config.yaml
arch: "repvgg"
model: "image classifier"
dataset: "rendered roads seen from a driver's seat, with toy cars, trees and houses"
train_examples: 145000
image_size: 24
crop_scale_min: 0.8
horizontal_flip: false
translate: 0.12
targets: ["line"]
num_classes: 4
norm: "groupnorm"
activation: "relu"
weight_standardization: true
depths: [2, 5, 2]
kernel_size: 3
stem: "single"
widths: [80, 128, 240]
label_smoothing: 0.1
loss: "cross_entropy"
init: "torch_default"
optimizer: "soap"
beta2: 0.999
lr: 0.0022
beta1: 0.95
shampoo_beta: 0.999
eps: 1e-08
precondition_frequency: 25
max_precond_dim: 1024
merge_dims: true
one_sided: false
adamw_lr_other_params: 0.0018
grad_clip: 1.0
steps: 14400
batch_size: 384
epochs: 38.1
lr_schedule: "step"
warmup_steps: 720
weight_decay: 0.0
adamw_weight_decay_other_params: 0
Rows from block 4, named by matrix and row number. Each number is 200 + 30 x the weight over its row's rms, rounded and kept within 0 to 999. All counts start at 0. After the name is the row's rms in percent of the matrix's.
# c3: 3x3 conv (model.blocks.4.c3.weight, 128x128x3x3, standardized in use), inputs 42-48, a 3x3 kernel for each
c3.7,098,155,127,259,184,216,164,224,213,177,243,200,184,199,239,188,207,258,167,183,207,239,250,186,179,180,174,202,168,188,173,214,230,215,241,196,194,177,230,160,145,239,190,227,250,182,226,231,230,217,217,231,166,190,237,204,199,141,210,199,230,199,211,178
c3.8,106,174,226,156,167,233,200,225,175,213,195,209,196,238,196,201,208,194,209,245,241,176,219,209,211,188,191,140,225,178,147,182,193,270,209,213,210,205,246,204,212,170,239,201,158,203,200,186,164,193,221,181,218,220,190,143,210,235,169,195,239,255,178,159
c3.9,099,177,173,161,192,196,165,196,190,180,181,250,242,194,220,193,141,170,204,219,204,237,206,181,167,198,204,254,178,213,143,215,186,241,233,205,182,242,210,214,253,175,214,218,201,201,214,186,178,231,187,194,165,160,191,218,247,259,217,208,198,200,198,156
c3.10,087,144,243,200,179,217,231,166,189,185,227,167,169,182,177,202,235,212,227,207,252,157,190,188,233,167,227,200,139,222,193,219,199,161,200,199,239,174,250,241,207,212,225,155,183,195,162,220,138,195,249,205,237,168,243,192,221,222,201,223,167,239,206,196
c3.11,101,233,213,251,143,211,182,224,215,224,166,180,215,179,182,193,186,161,207,191,216,206,184,229,183,182,206,292,225,214,185,201,283,187,170,188,207,183,198,165,177,186,184,150,194,215,232,227,176,163,233,251,153,189,176,197,221,211,195,199,171,209,230,191
c3.12,122,234,217,159,250,217,182,208,211,190,159,219,205,171,179,215,232,224,200,223,187,165,261,244,191,145,210,248,192,223,155,221,170,211,187,190,178,232,238,196,228,182,214,229,200,177,203,221,208,235,214,202,192,213,187,248,229,154,173,188,181,219,174,197
c3.13,119,214,202,190,203,228,186,221,212,176,189,298,203,186,214,160,235,228,195,183,242,222,216,187,188,190,177,249,156,247,271,163,188,225,202,217,196,160,205,196,160,215,221,248,180,206,200,146,242,196,203,264,242,154,163,195,227,210,204,204,226,207,221,174
c3.14,101,206,184,257,154,229,224,229,187,216,223,198,184,213,202,182,207,217,191,226,256,163,209,158,174,164,214,171,236,212,215,259,218,198,176,232,205,225,169,195,120,175,215,270,200,178,250,181,189,224,261,236,235,177,184,181,232,96,166,193,150,156,198,159
c3.15,093,175,228,235,221,254,219,204,203,201,191,204,201,214,195,193,171,187,227,192,215,203,187,176,162,189,264,149,200,207,212,197,217,160,170,228,176,220,193,218,217,206,178,195,176,215,236,250,171,187,174,185,185,168,235,200,229,214,246,195,233,267,179,241
c3.16,103,210,141,217,206,211,179,195,170,202,261,193,218,214,178,180,205,182,234,226,183,206,204,257,185,194,172,239,161,256,260,148,185,194,231,168,207,211,187,203,185,182,171,154,152,200,230,265,187,170,188,211,198,187,203,179,210,201,215,177,207,194,209,245
c3.17,101,145,180,173,276,197,173,203,232,198,279,174,179,189,212,202,182,213,160,175,244,174,224,170,141,154,237,138,193,169,215,161,212,209,199,212,210,189,217,192,225,229,204,206,208,185,179,243,216,178,174,207,179,204,152,232,206,232,188,218,174,225,218,191
c3.18,090,190,258,196,184,194,145,152,225,208,183,230,186,172,172,223,189,252,225,275,195,246,193,202,215,201,204,173,205,137,203,150,181,150,189,156,200,208,191,155,187,199,196,239,196,191,229,195,209,206,160,189,199,184,211,232,192,205,196,230,184,241,171,213
c3.19,104,240,259,211,248,195,161,216,197,195,162,213,191,177,210,178,209,197,194,173,166,175,232,190,205,194,192,194,146,170,248,203,183,215,144,156,221,201,154,208,170,233,260,177,173,213,195,186,194,201,204,184,186,219,167,185,213,189,205,182,201,194,240,152
c3.20,083,189,218,218,160,209,211,199,214,176,225,213,207,183,217,174,218,163,215,177,199,215,210,235,141,183,185,207,204,184,171,161,225,234,237,196,168,196,190,230,204,221,148,207,195,177,184,260,152,210,243,201,177,208,187,188,212,190,226,165,228,194,148,182
c3.21,102,190,150,189,164,166,149,211,225,240,182,162,165,191,203,240,234,209,227,207,212,155,216,182,229,211,191,271,152,235,219,130,218,283,186,190,242,205,196,229,173,163,212,197,199,163,206,186,189,153,209,229,225,171,176,214,178,192,207,198,163,213,231,218
c3.22,090,212,166,105,240,207,195,213,221,139,200,224,196,176,150,213,200,261,187,219,255,201,210,191,291,214,201,145,201,210,238,242,192,197,201,220,211,235,226,221,158,241,181,213,224,180,186,184,219,267,220,191,259,237,228,206,191,197,242,227,199,180,172,166
c3.23,102,171,183,164,228,213,194,205,229,210,162,191,190,243,222,214,238,199,227,208,171,187,205,204,199,142,252,203,136,215,194,206,217,235,198,248,204,205,153,155,228,230,236,149,155,213,165,199,198,143,193,227,240,198,213,181,209,228,199,186,156,174,195,162
c3.24,109,149,247,223,225,214,157,194,187,203,208,210,228,202,163,202,232,217,266,212,263,238,187,231,157,211,192,180,209,214,222,176,181,231,195,183,211,188,208,237,223,217,143,216,217,167,204,184,176,173,232,183,200,238,208,169,164,192,213,170,204,161,223,202
c3.25,102,217,262,198,208,178,186,179,233,211,238,239,180,172,166,160,205,221,210,189,171,196,162,164,203,256,195,212,141,156,160,145,219,235,217,214,208,195,216,212,183,175,192,207,243,195,196,192,199,142,136,178,127,207,199,240,203,262,254,200,173,206,183,205
c3.26,101,160,214,210,175,189,204,215,212,235,184,213,211,207,196,207,246,222,171,234,159,178,235,189,191,227,180,222,245,182,138,222,160,187,273,227,153,207,210,218,168,180,210,205,200,217,212,213,188,225,165,239,231,194,190,236,246,146,206,172,171,207,229,183
c3.27,092,252,200,180,224,248,156,233,198,177,242,174,152,148,182,174,243,236,171,169,212,132,137,202,220,243,181,188,159,176,195,203,177,163,179,198,227,211,290,171,134,204,237,246,248,214,199,151,173,239,214,172,223,206,217,253,202,164,191,211,190,221,195,193
c3.28,095,206,166,198,149,235,194,221,195,175,182,139,214,172,211,221,189,183,198,140,216,216,160,205,205,193,173,233,214,212,198,186,172,222,217,172,166,298,142,190,219,218,182,218,188,175,252,134,189,180,231,247,245,212,175,182,211,205,212,246,176,244,198,165
c3.29,100,224,169,226,205,198,248,203,176,140,222,103,232,231,283,140,192,179,199,232,251,190,184,169,232,198,175,186,220,188,220,213,186,199,208,186,200,191,170,232,202,198,229,170,230,193,254,201,227,208,211,185,202,213,184,175,198,275,204,187,159,258,207,223
c3.30,105,218,219,188,218,178,217,203,204,185,193,179,235,144,204,228,207,232,159,203,211,237,209,208,198,135,176,234,157,193,190,208,200,221,193,268,207,177,230,212,173,221,221,169,228,168,137,213,221,215,228,234,179,225,224,167,192,146,162,185,138,177,208,180
c3.31,092,175,195,203,204,203,216,179,196,192,159,235,207,214,139,186,196,198,245,290,193,180,138,212,238,205,260,141,178,190,176,267,229,195,244,196,171,132,188,204,125,218,197,192,238,202,176,166,203,199,221,170,171,188,196,194,219,195,207,242,205,143,211,233
c3.32,102,207,213,203,215,230,242,206,224,208,147,147,194,189,208,210,193,185,195,201,222,137,194,181,195,218,208,154,180,221,161,176,242,196,194,221,235,169,166,244,186,180,231,225,183,213,155,215,241,223,208,200,199,224,199,175,188,153,231,199,244,178,188,208
c3.33,095,241,208,169,214,231,176,159,157,235,190,200,202,219,178,180,213,171,234,188,178,181,176,239,149,177,123,235,175,197,162,211,219,161,213,210,193,190,236,182,197,180,219,221,210,200,205,175,186,191,168,166,158,220,261,141,176,234,183,200,189,208,223,231
c3.34,085,185,250,215,209,200,166,160,203,197,235,275,177,216,206,243,267,209,171,225,185,143,241,168,252,203,196,162,175,221,202,142,206,183,230,167,147,260,159,170,179,192,238,178,195,197,183,176,202,218,171,221,149,191,212,251,152,190,212,155,184,206,245,156
c3.35,114,234,178,200,201,198,199,231,220,196,197,230,192,210,146,268,226,206,237,179,247,318,216,156,187,203,174,199,161,192,264,227,229,198,193,169,200,165,212,140,200,176,197,168,183,145,187,205,227,172,141,208,194,228,220,235,193,206,173,191,198,190,155,235
c3.36,105,217,257,189,215,185,197,173,221,215,176,166,177,151,173,186,250,215,191,245,166,194,152,172,202,179,212,222,201,216,187,219,160,206,186,213,249,218,180,226,235,206,204,254,221,203,175,171,194,155,226,206,203,214,185,210,200,168,250,235,149,208,208,205
c3.37,100,215,181,104,217,151,229,162,192,185,179,197,251,167,191,209,207,240,233,193,198,220,182,212,199,182,168,234,165,175,224,215,204,223,150,234,230,257,223,209,196,179,197,212,187,169,128,194,242,196,246,164,216,224,200,247,233,237,244,211,200,196,201,247
c3.38,100,215,248,212,218,220,199,233,232,238,180,233,195,198,191,176,222,207,203,182,177,162,244,157,236,241,192,119,213,195,217,187,197,159,139,204,214,181,242,203,159,180,185,186,204,220,199,186,226,190,240,222,144,173,214,190,187,234,243,203,162,181,200,216
c3.39,100,266,167,147,242,209,206,212,219,179,203,203,233,253,154,227,188,179,216,231,213,201,210,259,155,226,167,248,167,199,208,204,233,251,216,219,216,156,154,185,204,143,215,198,189,219,159,196,218,176,267,169,201,189,219,180,193,246,201,177,229,194,223,174
c3.40,111,142,173,266,225,181,154,160,216,228,247,215,264,226,180,140,174,184,192,229,270,253,204,189,222,197,230,272,216,213,169,208,229,254,240,197,139,199,173,170,117,226,240,187,207,195,223,199,248,186,201,210,217,211,187,194,220,186,205,213,183,221,191,185
c3.41,102,188,218,194,191,211,168,194,226,228,223,198,230,181,158,202,214,202,223,236,183,217,162,217,243,185,189,155,135,147,193,238,234,269,180,196,152,188,170,179,264,198,170,195,208,189,213,215,189,169,226,218,200,193,224,217,192,222,189,197,189,180,200,195
c3.42,063,208,168,156,241,107,198,240,159,219,153,270,201,228,194,160,132,203,243,218,225,216,216,166,175,229,135,178,269,184,194,220,224,226,204,154,155,237,161,144,242,197,200,206,192,224,180,202,186,198,174,192,277,218,151,202,203,162,148,169,193,263,208,172
c3.43,100,231,209,194,183,186,180,202,202,240,232,206,204,206,95,206,230,242,198,159,199,177,236,213,192,174,173,132,173,230,255,144,195,225,183,227,220,176,173,209,184,225,228,236,237,183,215,268,151,255,138,216,166,238,197,161,217,177,200,202,210,205,230,165
c3.44,097,199,197,175,186,190,181,173,210,207,162,149,192,241,200,232,214,205,158,226,256,232,256,126,198,187,218,220,188,187,169,195,205,203,214,227,198,243,277,191,168,154,216,186,203,180,163,217,141,190,178,236,187,218,228,178,234,177,147,173,184,210,223,206
c3.45,101,213,166,179,221,185,190,225,219,199,203,152,197,207,183,162,225,176,221,165,125,256,162,225,135,208,147,208,211,215,124,232,118,194,225,164,171,212,223,241,147,213,176,182,194,135,147,185,230,210,210,215,256,188,148,210,184,161,233,179,187,222,213,222
c3.46,091,210,204,180,255,180,231,203,194,192,236,146,213,189,226,239,217,262,203,144,215,172,243,258,203,249,209,238,252,202,105,150,219,225,158,225,182,118,155,203,170,99,160,206,174,194,199,207,182,165,230,272,204,251,149,201,215,147,200,195,225,197,206,210
c3.47,101,180,221,135,197,184,220,186,223,185,181,132,234,212,230,278,202,230,199,202,218,235,242,222,199,191,169,186,183,242,168,240,174,266,198,211,201,199,186,208,188,167,218,142,159,191,197,205,236,216,80,197,166,254,186,220,190,184,176,213,205,156,211,222
c3.48,106,159,150,157,260,185,178,256,164,198,199,164,229,314,230,215,170,191,229,207,211,166,216,249,166,228,179,245,213,161,166,169,204,238,182,203,198,252,204,194,206,190,185,238,182,209,178,186,191,169,249,199,202,143,213,227,171,207,157,122,174,237,166,218
c3.49,085,235,207,201,178,208,191,211,221,196,195,198,206,188,144,206,193,211,227,229,149,175,241,268,149,182,211,196,164,257,229,196,246,184,248,184,253,175,236,223,157,168,197,198,141,192,236,242,128,218,202,244,189,162,234,207,176,223,220,198,237,209,160,183
c3.50,105,252,243,161,192,207,193,214,198,181,245,178,172,231,289,219,182,138,177,188,195,185,194,161,234,209,229,259,127,181,167,226,240,239,213,182,220,137,254,226,192,214,181,220,137,193,181,170,191,166,213,230,199,168,189,183,212,193,173,169,215,209,184,209
c3.51,098,232,177,166,187,186,181,207,230,214,210,190,211,185,231,181,221,212,187,205,225,180,207,174,262,196,202,169,226,153,165,223,216,198,227,162,199,191,180,170,190,208,138,169,174,215,210,203,227,161,190,265,199,212,149,171,193,199,201,187,209,235,223,191
c3.52,093,229,164,227,185,196,167,172,172,163,212,238,215,199,220,213,159,202,216,153,225,206,224,182,175,198,235,251,142,190,195,198,186,164,205,190,199,165,194,227,241,191,185,227,180,184,203,204,238,249,188,184,177,232,161,221,191,190,212,239,191,217,204,226
c3.53,111,209,208,222,176,194,210,180,224,167,222,188,156,201,187,195,217,186,235,193,198,240,166,223,184,211,126,200,212,202,188,214,209,191,164,187,180,181,186,167,182,191,251,204,209,224,218,194,203,201,157,153,208,264,159,233,190,175,168,181,153,200,187,211
c3.54,070,193,165,214,216,260,166,192,235,206,154,198,149,195,202,268,199,241,185,126,180,199,203,185,236,208,191,175,192,230,204,159,201,200,192,192,236,236,181,222,113,194,194,241,236,175,198,199,212,202,132,240,151,200,209,203,220,198,213,246,183,182,200,193
c3.55,098,203,192,178,216,221,218,171,231,215,218,222,230,168,219,133,227,214,187,189,270,166,194,134,290,158,125,196,186,173,208,222,251,194,230,216,214,209,245,202,204,151,227,207,169,238,191,238,192,153,219,171,219,224,195,207,230,239,182,163,194,215,232,203
c3.56,104,216,211,196,225,187,190,221,216,210,211,195,181,212,162,204,214,230,237,199,233,185,152,199,225,221,157,225,160,224,269,201,200,229,214,186,223,207,237,176,268,207,201,155,181,188,168,142,162,269,238,210,186,166,191,146,216,226,230,173,216,208,212,258
c3.57,086,155,194,216,212,207,227,155,175,176,200,153,155,257,218,170,244,211,243,225,250,222,174,178,198,206,151,193,240,223,141,183,195,213,202,230,180,135,197,180,205,202,207,197,227,194,174,223,223,212,196,192,167,175,191,176,211,196,183,177,220,234,203,217
c3.58,103,165,199,238,228,210,229,186,227,200,154,222,190,185,185,200,157,213,181,216,177,193,170,248,253,134,221,145,233,251,195,221,230,193,179,194,190,263,207,196,205,168,190,211,217,201,194,267,222,186,189,156,221,200,169,150,145,191,147,229,187,225,216,173
c3.59,104,223,206,114,200,193,199,145,218,210,238,168,134,212,216,191,204,213,195,181,186,202,191,203,173,244,204,212,212,240,194,81,223,242,220,195,224,184,182,208,221,184,201,162,224,182,160,143,181,224,221,191,164,190,167,184,211,205,171,218,221,222,208,164
c3.60,096,219,162,199,186,201,188,199,182,196,206,216,215,235,253,201,177,175,193,195,204,207,219,205,182,202,263,214,235,176,234,194,206,149,205,211,191,205,191,171,182,270,159,216,237,224,216,171,190,157,235,169,218,193,204,191,225,203,206,173,227,197,228,216
c3.61,102,202,196,203,218,171,187,198,240,214,184,218,210,195,169,198,205,160,213,219,221,206,244,174,245,191,198,137,191,191,194,206,186,200,198,192,236,150,197,195,208,184,191,245,192,186,208,155,191,221,155,234,263,188,199,208,216,203,228,186,187,214,173,185
c3.62,102,195,168,163,215,202,235,201,245,176,214,181,212,180,188,225,164,216,196,228,173,189,192,207,207,183,225,261,223,194,222,261,215,168,171,198,222,158,196,195,151,201,208,175,202,235,169,273,251,189,222,222,196,152,201,194,185,235,227,219,153,185,181,206
c3.63,101,242,229,174,195,193,189,223,199,239,194,192,178,206,221,166,242,191,158,207,190,156,178,231,197,216,165,190,139,173,131,227,223,179,222,219,235,214,140,184,197,213,194,214,174,189,210,169,148,226,156,208,219,227,173,250,241,170,166,203,203,218,176,227
c3.64,114,188,200,254,174,229,116,158,177,199,255,193,229,166,203,183,215,197,223,186,265,200,261,237,119,211,205,198,157,164,262,235,210,162,226,193,197,195,158,246,140,175,208,158,176,223,149,235,191,207,223,206,169,208,203,195,142,191,255,185,189,189,186,200
c3.65,085,182,242,251,188,217,224,223,220,194,223,165,188,229,256,202,172,203,214,236,169,199,224,194,218,182,168,179,288,213,163,186,201,193,161,261,142,236,194,198,207,174,158,256,233,201,193,163,185,235,219,164,229,211,185,207,233,196,176,194,150,189,258,200
c3.66,099,263,233,167,203,174,212,201,215,202,155,196,184,219,194,200,215,241,153,179,229,217,230,206,158,188,140,167,164,178,189,206,182,151,193,250,217,231,194,202,149,229,168,194,207,183,236,267,219,255,180,170,207,196,231,134,195,195,211,242,235,148,209,187
c3.67,091,211,178,186,187,251,210,245,165,216,200,201,265,192,177,209,222,263,225,154,189,153,192,183,180,179,170,230,249,116,235,239,210,188,220,176,219,204,246,242,161,245,175,214,217,174,233,165,201,225,195,169,179,217,235,215,250,200,172,185,197,204,162,196
c3.68,104,258,187,155,266,210,182,220,185,210,212,218,223,178,214,213,197,151,237,216,202,203,252,203,167,237,245,281,171,240,180,243,143,250,193,200,215,163,225,218,225,228,219,144,210,194,159,181,203,183,210,164,245,176,246,166,232,249,186,210,237,225,176,190
c3.69,105,240,214,182,173,238,182,182,222,218,194,224,181,190,195,181,222,205,186,194,152,212,142,210,219,241,172,155,222,217,171,209,179,189,219,230,238,151,228,175,224,180,140,205,210,241,254,222,219,196,173,166,194,160,184,222,222,241,236,198,167,207,207,239
c3.70,097,239,178,219,202,197,255,162,185,208,233,144,204,201,236,188,163,221,187,233,176,177,176,220,149,168,256,146,118,236,230,239,233,216,218,177,228,226,167,232,181,144,220,186,162,231,191,160,199,198,183,193,179,254,224,179,207,268,192,228,181,229,245,185
c3.71,097,183,205,199,188,168,230,169,206,208,195,173,142,176,180,224,149,207,171,204,205,267,191,180,157,211,206,241,201,258,197,177,255,188,181,182,225,242,169,199,242,183,219,181,199,183,274,182,191,235,220,201,156,257,233,206,193,213,197,246,155,148,178,200
c3.72,085,183,139,191,171,212,236,210,223,223,149,191,214,108,241,173,230,225,174,146,160,253,265,220,162,232,190,186,214,216,202,188,197,233,218,189,227,215,188,159,221,214,205,208,214,193,237,202,214,150,228,169,169,256,188,164,189,205,197,146,230,183,179,192
c3.73,094,195,216,220,183,224,193,253,189,177,199,204,257,237,180,156,199,162,169,204,218,178,176,311,176,211,193,348,233,190,158,216,233,201,217,208,208,179,205,175,195,214,215,196,164,210,184,166,223,173,219,212,231,154,219,162,201,197,179,211,170,207,176,208
c3.74,106,217,149,246,235,202,237,232,234,203,236,183,180,233,190,199,228,176,191,172,183,183,204,178,161,197,185,199,112,213,211,166,188,223,198,204,202,158,220,217,145,208,148,252,192,205,177,217,276,199,232,184,190,175,256,241,169,195,220,196,174,218,201,215
c3.75,106,200,221,171,187,220,195,190,232,218,190,215,180,172,200,213,200,199,214,227,143,212,182,173,253,150,195,161,152,238,183,179,156,180,181,202,184,193,228,144,226,201,181,169,184,197,221,214,192,248,142,216,177,194,230,238,206,214,139,173,233,230,205,230
c3.76,089,180,222,185,231,166,189,211,172,212,150,186,226,181,152,277,184,211,259,204,169,206,216,165,248,176,237,167,186,190,214,229,215,218,230,173,258,210,219,216,153,209,194,235,252,203,178,207,227,212,143,240,214,167,246,178,204,254,197,187,264,216,200,179
c3.77,111,206,200,120,200,176,178,192,208,172,165,137,198,164,175,175,242,212,217,191,160,172,216,225,232,190,170,203,228,140,224,168,174,215,186,175,172,184,186,221,264,187,204,190,202,184,173,212,194,167,163,245,225,232,203,209,194,181,177,216,227,196,189,214
c3.78,113,270,215,179,181,211,145,170,238,199,239,162,194,212,136,227,194,153,252,230,188,271,208,249,244,195,249,183,188,154,227,214,205,167,216,185,195,210,219,178,161,208,188,186,201,179,157,180,203,164,190,214,198,169,233,243,203,215,209,216,252,203,190,203
c3.79,095,168,192,215,194,175,223,199,214,158,173,129,204,221,207,205,266,179,218,182,176,214,191,168,191,154,292,164,264,213,198,264,127,243,222,226,149,212,149,161,221,175,210,153,224,185,210,232,230,227,217,173,220,188,210,199,218,197,123,192,184,252,232,201
c3.80,110,212,160,165,199,182,216,212,225,201,246,185,167,200,234,194,260,183,212,228,267,212,201,148,245,304,193,149,176,235,227,180,186,247,201,218,173,214,185,204,197,195,215,177,241,213,187,193,188,242,188,209,206,244,223,224,186,208,195,205,213,176,237,203
c3.81,111,215,209,122,209,156,203,205,178,181,178,173,248,136,220,232,219,228,224,216,222,167,162,215,200,219,179,194,189,199,217,182,206,176,209,202,194,209,203,141,203,192,127,218,152,204,261,178,149,173,171,224,193,202,207,195,208,229,209,177,204,217,200,203
c3.82,101,197,181,235,192,195,183,210,216,232,214,230,152,175,191,234,182,189,208,220,156,202,237,235,233,219,186,180,252,242,287,227,193,204,192,180,198,222,255,275,243,201,155,178,185,221,212,135,220,196,188,228,208,157,239,159,140,228,193,183,219,196,224,208
c3.83,108,188,181,226,211,205,139,197,171,202,176,164,198,188,198,199,180,210,174,215,265,188,265,185,184,137,135,171,188,216,208,238,143,223,191,198,234,212,195,270,216,165,214,221,219,222,192,141,180,208,218,217,237,166,172,198,182,186,205,261,215,208,203,209
c3.84,104,108,182,211,200,260,160,223,220,164,177,148,211,209,188,190,193,228,210,160,207,192,210,152,184,213,218,216,258,176,180,301,235,201,211,202,191,126,189,138,150,209,156,175,196,179,236,135,216,221,189,207,237,169,209,259,188,198,227,193,169,215,172,188
c3.85,096,210,217,166,172,213,198,203,216,200,205,196,223,170,164,191,246,187,225,192,209,199,183,172,206,223,192,192,199,201,183,231,256,154,228,223,239,194,175,218,193,232,196,184,222,211,166,228,194,195,154,181,195,211,230,214,194,147,193,179,170,224,184,243
c3.86,110,164,224,171,213,174,257,205,199,215,258,188,174,174,232,227,187,216,168,240,211,182,205,177,228,203,203,232,206,181,199,196,184,187,182,225,213,161,257,242,146,177,216,187,192,188,167,242,175,234,221,201,198,132,229,215,183,242,186,201,168,181,187,216
c3.87,091,197,196,240,133,261,161,216,182,237,139,232,185,191,244,187,236,179,210,208,291,139,152,269,217,196,188,202,195,167,164,185,204,219,236,214,249,118,249,166,218,196,233,200,197,227,252,249,162,226,200,195,203,159,210,145,171,200,166,201,251,202,219,204
c3.88,109,222,195,167,225,220,212,207,211,180,206,205,208,247,183,210,202,201,235,191,176,250,237,173,217,210,179,193,255,178,181,190,218,179,208,166,219,125,197,160,230,180,202,191,187,214,191,172,162,283,202,236,196,182,224,256,175,136,224,196,231,179,192,229
c3.89,085,189,150,215,217,195,213,205,218,206,196,200,199,222,200,224,170,193,189,282,203,184,185,168,235,166,164,209,320,245,200,186,146,194,174,202,212,133,242,191,208,176,227,180,235,237,283,196,233,158,206,148,245,208,201,208,182,227,236,192,169,147,197,213
c3.90,106,224,218,243,209,204,218,170,213,237,216,232,169,182,186,211,210,246,169,233,246,158,177,154,173,202,213,277,220,230,179,230,203,209,187,190,185,203,245,189,232,178,217,167,192,185,267,254,187,205,180,225,177,232,115,234,245,173,163,190,246,208,207,186
c3.91,087,204,235,209,235,165,133,212,243,145,202,227,173,170,191,176,219,182,215,219,170,274,268,208,188,286,262,211,172,252,173,190,175,199,194,248,194,227,252,206,150,213,207,219,157,195,156,197,184,214,214,201,202,184,201,199,205,156,249,223,202,205,219,263
c3.92,109,218,188,193,222,215,219,167,168,237,135,330,151,241,203,172,217,238,225,212,218,200,247,171,122,173,218,152,219,211,181,156,177,180,143,172,203,210,198,239,197,195,228,198,167,205,185,215,199,225,218,199,167,246,188,172,192,196,174,177,232,154,248,238
c3.93,109,164,163,198,231,214,193,193,209,230,216,272,135,211,187,213,152,246,199,176,177,208,213,252,167,160,227,254,232,212,178,211,250,186,209,167,179,170,183,162,222,219,196,233,185,214,210,187,237,184,180,232,198,244,157,172,183,208,155,223,136,227,190,226
c3.94,087,219,186,215,235,196,239,192,195,160,162,192,242,166,171,241,200,218,213,204,200,225,182,222,232,167,167,225,191,230,141,175,165,204,213,241,221,206,124,180,167,221,201,222,220,166,231,148,260,188,174,173,199,207,207,145,210,148,212,195,197,181,195,186
c3.95,115,165,217,245,209,191,151,248,211,179,170,278,183,183,197,180,205,180,207,209,210,172,216,179,205,224,211,189,220,212,216,206,167,168,174,221,208,221,210,156,242,170,237,200,190,179,230,258,246,146,221,258,189,140,156,200,172,146,186,190,221,222,185,231
c3.96,104,207,125,173,171,223,182,207,222,201,201,196,203,219,165,210,171,201,187,197,177,202,248,185,192,148,166,183,194,203,204,136,204,180,187,187,206,233,213,177,272,217,175,194,205,176,194,202,163,192,172,255,169,217,219,194,258,226,237,180,164,218,201,268
c3.97,121,171,230,134,176,202,199,201,174,227,218,205,195,221,171,165,161,213,195,195,229,227,228,207,165,162,244,168,171,186,232,196,230,140,177,194,230,221,220,192,257,199,157,222,191,208,208,204,160,204,194,214,159,215,225,240,179,183,178,250,188,229,162,237
c3.98,103,212,202,240,232,239,184,215,194,217,205,198,203,111,203,191,212,250,155,176,192,150,223,176,261,178,194,175,223,243,177,157,149,237,195,203,215,242,214,161,237,218,250,191,214,183,186,230,178,184,211,204,212,181,216,209,198,185,198,210,181,172,194,217
c3.99,081,155,208,174,250,180,244,204,215,180,202,177,224,222,176,220,198,227,140,150,242,211,301,230,118,227,255,146,167,253,181,155,179,235,193,206,195,163,269,180,157,210,198,150,177,173,224,129,240,241,184,237,176,212,201,245,216,207,190,229,121,172,230,217
c3.100,104,183,189,209,247,197,163,170,202,236,194,206,183,184,178,193,175,221,204,179,198,240,189,229,118,186,201,255,171,194,214,214,221,191,139,202,221,260,168,146,197,185,171,196,196,202,186,232,178,211,209,187,182,184,214,222,199,202,186,228,209,188,153,215
c3.101,092,229,189,244,184,239,285,206,219,242,185,180,219,288,178,191,209,210,194,111,189,182,241,187,204,199,168,252,155,231,172,252,207,219,172,271,204,146,222,202,164,175,181,175,208,204,140,169,186,202,177,185,235,234,178,180,229,223,224,229,173,190,179,217
c3.102,108,303,254,155,215,176,220,203,214,242,191,129,246,171,183,195,184,214,169,151,180,236,255,189,170,160,171,110,226,199,215,198,207,190,196,176,182,261,260,166,255,196,218,208,212,227,207,175,187,212,183,251,187,206,170,234,191,209,165,212,212,175,172,247
c3.103,112,182,174,157,219,204,245,194,215,195,231,208,222,247,227,209,194,166,216,200,177,193,223,208,93,215,150,163,237,184,238,180,220,174,189,230,210,232,172,208,282,201,199,191,254,209,217,190,190,181,194,189,259,168,183,219,208,201,192,207,174,226,234,192
c3.104,098,195,177,173,234,205,213,186,179,202,170,168,200,174,195,179,181,234,206,116,196,219,172,216,173,208,264,168,188,227,180,245,199,181,201,227,209,232,216,176,236,248,238,217,183,200,267,226,225,207,139,135,207,211,212,190,221,186,220,216,190,228,168,185
c3.105,120,186,161,213,231,178,165,206,164,212,206,193,221,237,177,206,217,256,193,172,259,229,177,213,169,197,215,186,187,229,207,190,173,203,175,200,159,204,262,194,193,204,175,228,200,208,182,216,214,245,192,224,165,202,234,226,186,262,205,234,183,192,193,206
c3.106,092,203,199,191,218,202,186,216,217,232,226,214,181,196,214,234,251,232,228,248,216,207,169,185,243,225,203,233,171,157,176,161,202,151,209,212,186,272,204,201,202,209,229,180,187,221,226,213,209,248,157,249,212,187,236,139,202,183,202,193,198,191,180,205
c3.107,090,175,199,203,171,197,209,206,217,190,167,229,217,186,216,219,183,226,188,217,251,210,204,213,234,198,189,177,242,239,305,194,212,158,190,150,261,278,246,138,184,224,164,216,180,262,293,201,252,178,218,193,182,225,195,231,235,158,199,180,209,225,165,249
c3.108,114,169,235,194,138,214,211,172,213,220,161,153,190,165,186,231,237,191,174,213,224,180,154,172,219,177,154,199,187,180,224,184,194,206,211,249,186,233,232,189,178,200,150,183,135,184,206,150,234,174,175,194,210,190,176,222,172,203,203,254,239,208,170,249
c3.109,093,197,188,159,203,214,185,214,185,188,211,151,200,169,211,232,203,224,232,248,204,192,158,216,194,186,179,228,214,203,170,205,241,217,223,189,215,186,260,169,251,151,188,176,207,201,165,209,166,158,205,176,200,175,177,208,151,174,200,161,178,209,230,185
c3.110,098,206,214,195,215,219,201,222,218,223,156,251,153,216,200,141,252,128,171,206,240,187,250,170,188,156,225,168,172,201,248,198,206,200,192,227,152,171,218,196,250,225,201,223,163,225,228,168,205,229,264,151,232,135,205,223,200,200,200,204,193,176,213,176